config.yaml
dataset: "numbers of one to four digits printed on busy colour backdrops"
train_examples: 147500
horizontal_flip: false
vocab_size: 65
width: 256
layers: 7
norm: "layernorm"
norm_position: "pre"
positions: "learned"
epochs: 21.8
lr_schedule: "wsd"
decay_fraction: 0.3
Rows from block 3, named by matrix and row number. Rows with one number belong to one attention dimension. Each number is 128 + 32 x the weight over the matrix's rms, rounded and kept within 0 to 255. All counts start at 0. Numbers have three digits each.
# v: attention value (model.blocks.3.attn.v.weight, 256x256), inputs 64-127
# proj: attention output (model.blocks.3.attn.proj.weight, 256x256, transposed), outputs 64-127
v.213:136129209111076172160143126111151133128207086121139145066204128134097100136143124143152114111107125145137111119104067153073150129145154145151102107105092134148131166151157104108128143164120019
proj.213:182125091160119120094110159136124111151149139138141045154130132114149118101126121138132101187173128108126121119128218129130058112149110162120141160093158135112153109145098101128175134129148144
v.214:120124121145165186154128069097140148065168137138140072105157127176087125135161121157176123098065152115133122121137170157123141104133141166142163107125123090110082157152183159133113147149106095
proj.214:140119141140084072103119129142185165157114116116142186188088132103121140161102161066133135122141124153142161128141106135109149103126109071111123158114214177143135090113113100157159128173106160
v.215:103116106127171179131128095161146147091164147142147108072172096112131139149205152190179107104154185097184120130120095148114200132097153125110074098097101172152128147137144104177144052128113082
proj.215:152135143175077112127129171110173095141130103117126088162101147174074144156081115128146133138089128113091180110118143157090074109157099110176114084101149100132140125204159100081199166110100139
v.216:136111129177110122092123101153154148211140154123124088125171123142084134126071151133162145093089147115133108119116141109067092079128096192090110147140165102094097145084143123176114142109112192
proj.216:125108096144140084187196072068084123105072081151137137087119194141115137135158139095114138126140152109206162153133076096164085124122192045162142087132095159155169119132110159126097110170073065
v.217:110137174133119059134102101084226148143120171125052154192200125144056120104104147136143109101165024122214122162102181078128064140117061104127134107152169123122128139091144141203118122103148217
proj.217:113126155084134163183109038116023121149099094144105155124079158101116112103164122126140110144119102130144068149094116104128106167109128108143094072131146115145159168083098173117044109160110086
v.218:164184160132155143080135171147117124157110098120134163100145141150200105141133114125167075127094142182097102119118143133144121144135125122123142160130134074102144144118185164086168114139156034
proj.218:135151081136118104134125096117092103149161148174133041089118132103138091149107135165089134134145144136105113115048160109129122051208153197091112159186117113061078058133126102149121129138161161
v.219:104130076157188136136121107147111131189114117144159086168089125124101099145067141090087139160121132156119116123115114141171118070115110139126120119132190071129111123086132140096189182115082149
proj.219:148127150094086068172149083071088130079087122119108215081155143076113101155228084099126135122142130135187080102145132122094169138100137081171133149122082136145121099120078206198132107107186061
v.220:163143175107159103146130128142135140090158145071143135140253125112103148098170212108148109123243177132163137150097152191106151078137148131156147133133120189197146130118118088146142095121083104
proj.220:136141104136097184122076082174200129165137103121126100127038126127133143063146097142192139159088124137071137109167160098110041177138128123153136063125107123107151073132163079135155156177191112
v.221:021137146116152107083113139148180091173120157133098156142111125202109074129102164137124121179099060187084126165093083153113118153120126147133107132137111086099094093128090125135130181135100185
proj.221:158157135139130169130075156149113109100113167129158110151125129054155110130146115126109102126142130107153062129100141070166140136125091081101165195179121162158172137113159160178101100159107118
v.222:116123088088188072151126128112158138121120159128188159149103118116186147120123127109199117160144106149107132208161153116104142114112105097143119150129163082110098073113085087150150118125165114
proj.222:128132116213139172094113127101148100072138099119125098112164131107087141125145134137028136107068112105099149097196128142174132129106132121080088147138122121165106172145166192123121103127106144
v.223:217133170117123130104104120121136135151081176109117131098113122142169171143134132150137114097103124103134122143116181092173132156143108070128171103130118182122102166129161158121136100126085088
proj.223:091121119099135115118147104120096155137196081184128094125113111130112122168136123130131118163138135123116134099078131126122097140083137166161109150143178105139149103137116156150171138160123128
v.224:102105126151120142162119106082155084136109074135135216146198116160194164130182196100116126117152133112116147118102125122159117124115105150099121072163126164100133071043086201015090121139109187
proj.224:152140109088067142067152122135106163110129150208082023118087096143106135142086149138155117172114137231160137148179144116118080132189105097139123148091102123111165150171098057177203138162127088
v.225:086107142073105165151121121114162091164016145138114096113129136107124104127105100111110169128137066135152150114130189095143133117177133107118136133146174069131134145120094141128095150144176169
proj.225:161128123151080108107138133173117046149201130139109158183169125122138165117105177143166135127101124167091102178143081177132090128103157128124126141089152183150101098171146121209132113137145060
v.226:132121099143131112123128104097119137118115113100179091100128135069110147139199081130141110099174141122164129167177207155161216121123116044128077120146113123106109192087087163138115092096166156
proj.226:131131152057123155185150204168098085165148149129140105129159110240163101133036130161118130085045100174122097122107108143104107146118131213179125104119190128138143155204200100186162138136152085
v.227:146142102132103108147132179109158138127058082125113165129129121147120134138068136105137131170124153107100104136191181157084134134153128131142105140145166168096084084116130117057105157150074151
proj.227:174125141125198194131189045132092080161151145120151139131088132211175104093182182149109112131126112216182132140144128130151131087137099074113127108084139095122131128123088162161070101110145111
v.228:104093115178213149084125149111118104177127164104152152118125142181195119141211221160166165139157139129196149111064114101145155100127134057121176081099091194185121106101120106100145106110092141
proj.228:140128113090095050159135160162119145121132114153167076099123140084140115133113095119016130072099133083076139135158097178151116138162103144156067096125125065113156185168149155178108143134183121
v.229:129113096076151191102127123087146149150039135151123105116178123126111118115115100071155150152155123092056122159158125112117143128121117137132169151158129090133135145083123124164141118125168120
proj.229:142125150210078090129121134144102134127203108109103121061111143090131142152072179206146117062113131130206109226068138113170157162130160070185126097157211119138095094095193153136105127144083143
v.230:128132162112153171099131179179188117131192120133102119112053124141108124123137182073122139185095173119166130146140126119099081118123136147122179089146101139111122088097194085153088139135119126
proj.230:158130097137086061112100083089112090107083139108151149168124131052126142144090116165146130022148126119097145094103149113165178111128113137062125131133110079129124150135106168139151111104076088
v.231:119152162106122156168125119176068174112077080127123097146105130152116125139152070108145122089104047111083139118154173110125180117068103166142107097151142111101091081083149169167119078107145163
proj.231:105116139107138099144126165103156096148188234076124132112113130154098129100117109121098115205152139146165102113161132159069141122138166153126114085121107135123209149156144130079162169125068069
v.232:130103071132184106069142108091102072139168200135158146102129133139113118123088163185084130124145207124188147135107093145127135134150133062117102178105120143157127169182055120094071150120099106
proj.232:155129144118097114145116136151160204125119022148119111160170137153196126127187077091127143088122104104108144100147117112128124190119136160146128141150157128094125127106168127123101119167177160
v.233:122089140116163128069133183127136108102074083093156160098085132144131094130131215149084146126135163171088118116078122217126129095151123131111069128106067162095104180244095166103109183112116144
proj.233:172146105138131153155139083082123155172184135103158118167120115170161136110107085041153122074084125096159149122147129101146080148153105137197150132122142051182155115059180121107077140144145182